A small self-supervised image encoder, trained from scratch.
Model: arch squeezenet, activation relu, depths [5, 5, 5], widths [96, 160, 288].
Training: adamw at rate 0.0037, 9100 steps, batches of 512.
Data: trained on analogue clock faces, 23.9 epochs.
Rows from block 5 of a small self-supervised image encoder, named by matrix and row number. Each number is 200 + 20 x the weight over its row's rms, rounded and kept within 0 to 999. All counts start at 0. After the name is the row's rms in percent of the matrix's.
After each channel's rows are labels from the 100 images, of 14848, where the channel reaches its highest value: "lies over" is the class under the peak. Only what is clearly more common there than usual is listed. The data: analogue clock faces.
# sq0: squeeze pointwise conv (model.blocks.5.sq.0.weight, 40x96x1x1), inputs 48-95

sq0.17,100,195,191,231,233,198,174,198,225,161,173,173,198,212,173,216,216,206,202,149,227,224,186,228,191,190,160,172,244,194,180,187,269,170,182,189,178,213,225,176,209,223,151,182,211,221,216,173,200
lies over: face

sq0.5,127,182,193,215,198,166,204,185,189,188,211,205,192,195,217,167,192,175,192,217,218,163,210,182,212,208,188,174,173,216,187,187,187,213,218,211,203,170,186,196,201,177,195,183,190,202,183,196,229
lies over: backdrop

sq0.18,107,175,194,219,209,166,171,171,194,196,216,198,202,185,226,217,174,215,204,193,202,208,207,149,174,188,210,173,213,204,194,203,190,210,194,221,177,164,169,199,184,217,229,184,165,171,184,181,230
lies over: face

sq0.28,087,210,228,196,168,225,215,224,126,182,191,176,194,214,169,184,197,199,191,182,182,202,180,229,197,164,171,210,180,168,177,212,205,163,204,163,189,208,224,232,162,195,168,224,224,199,225,217,210
lies over: face

sq0.7,084,184,244,196,202,182,181,204,190,203,234,187,198,205,208,176,247,226,173,220,222,184,215,181,179,171,177,226,187,251,227,229,208,203,171,208,170,188,227,169,199,182,226,175,215,182,195,213,182
lies over: face

sq0.11,092,232,222,169,189,219,192,225,171,234,206,211,251,187,193,217,190,198,219,206,197,207,244,237,166,177,212,198,200,187,219,200,229,235,232,177,178,218,200,211,177,177,203,180,209,222,197,189,176
lies over: face

sq0.27,127,185,184,202,207,200,203,213,198,177,192,211,197,171,210,217,206,172,183,159,190,215,195,195,197,195,205,186,193,202,222,180,199,209,236,212,233,219,174,204,169,230,178,179,173,194,194,163,207
lies over: face

sq0.24,085,213,207,187,211,179,234,237,221,188,157,217,187,185,206,195,179,200,195,210,200,208,202,194,204,179,225,188,198,169,181,189,179,201,240,208,182,215,247,220,202,198,186,211,226,192,234,223,213
lies over: face

sq0.34,084,202,191,234,177,235,185,214,180,201,180,210,196,205,222,241,189,122,209,202,191,219,190,204,182,199,196,189,186,185,198,193,209,187,226,207,241,229,229,196,166,231,190,221,206,207,217,217,186
lies over: face

sq0.21,099,220,218,194,207,195,209,208,208,192,185,167,180,243,179,176,178,217,219,230,200,192,183,219,194,185,192,224,208,191,160,183,217,194,199,173,130,196,191,186,203,185,194,191,227,192,243,220,203
lies over: hour hand; minute hand

sq0.6,093,211,212,210,245,170,176,193,236,192,196,211,186,197,194,250,208,196,217,203,189,219,187,170,196,204,219,202,203,203,210,193,179,222,174,238,172,210,168,168,174,224,194,219,228,193,175,210,206
lies over: face

sq0.12,091,230,230,193,211,223,181,203,210,207,201,185,182,225,164,186,207,249,191,194,194,224,163,185,220,216,166,257,212,191,195,198,232,170,186,206,187,217,227,155,203,190,188,179,214,219,224,189,217
lies over: face

sq0.25,100,180,172,226,207,189,150,174,220,182,184,182,199,204,213,218,158,203,229,214,203,194,180,188,239,141,231,188,228,169,169,170,180,185,195,220,213,209,193,180,223,212,204,174,216,149,222,210,253
lies over: face

sq0.32,101,227,160,219,217,211,215,186,216,185,212,204,193,217,199,180,188,194,196,206,198,187,194,211,220,208,200,166,167,231,238,152,193,202,230,190,228,185,192,185,202,187,205,185,180,210,211,201,218
lies over: face

sq0.29,095,194,221,187,234,187,215,208,186,202,181,212,193,184,202,199,240,176,213,169,223,234,187,180,172,248,174,189,181,217,204,213,192,178,208,190,193,212,212,205,180,244,185,204,192,239,210,199,174
lies over: face

sq0.35,082,213,220,172,173,189,214,225,165,232,207,187,244,176,215,201,201,173,201,214,178,201,201,193,187,196,198,233,166,193,204,248,179,210,224,186,176,231,214,211,204,217,212,206,210,217,204,216,169
lies over: face

sq0.31,093,211,203,205,208,186,186,163,203,169,183,188,215,227,145,197,197,193,223,165,245,180,185,215,219,206,184,185,205,169,183,248,168,169,214,190,211,233,165,224,239,197,155,183,215,202,205,188,220
lies over: face

sq0.4,087,254,199,187,199,221,202,194,176,209,197,190,190,227,180,205,187,198,219,216,201,210,203,215,151,200,192,226,184,189,201,204,204,203,172,219,215,216,203,190,190,203,187,204,226,207,235,190,149
lies over: minute hand; hour hand

sq0.2,107,210,184,219,188,188,200,206,198,205,182,166,211,172,187,186,203,224,180,156,206,239,151,199,200,216,174,222,194,201,192,232,237,165,179,166,174,213,197,195,200,202,206,232,178,252,236,201,210
lies over: face

sq0.8,086,218,167,198,171,240,210,204,197,220,212,240,221,197,191,231,170,231,216,206,181,197,180,224,193,180,209,196,252,154,169,174,205,233,196,145,194,208,183,240,181,188,177,222,206,157,189,227,187
lies over: face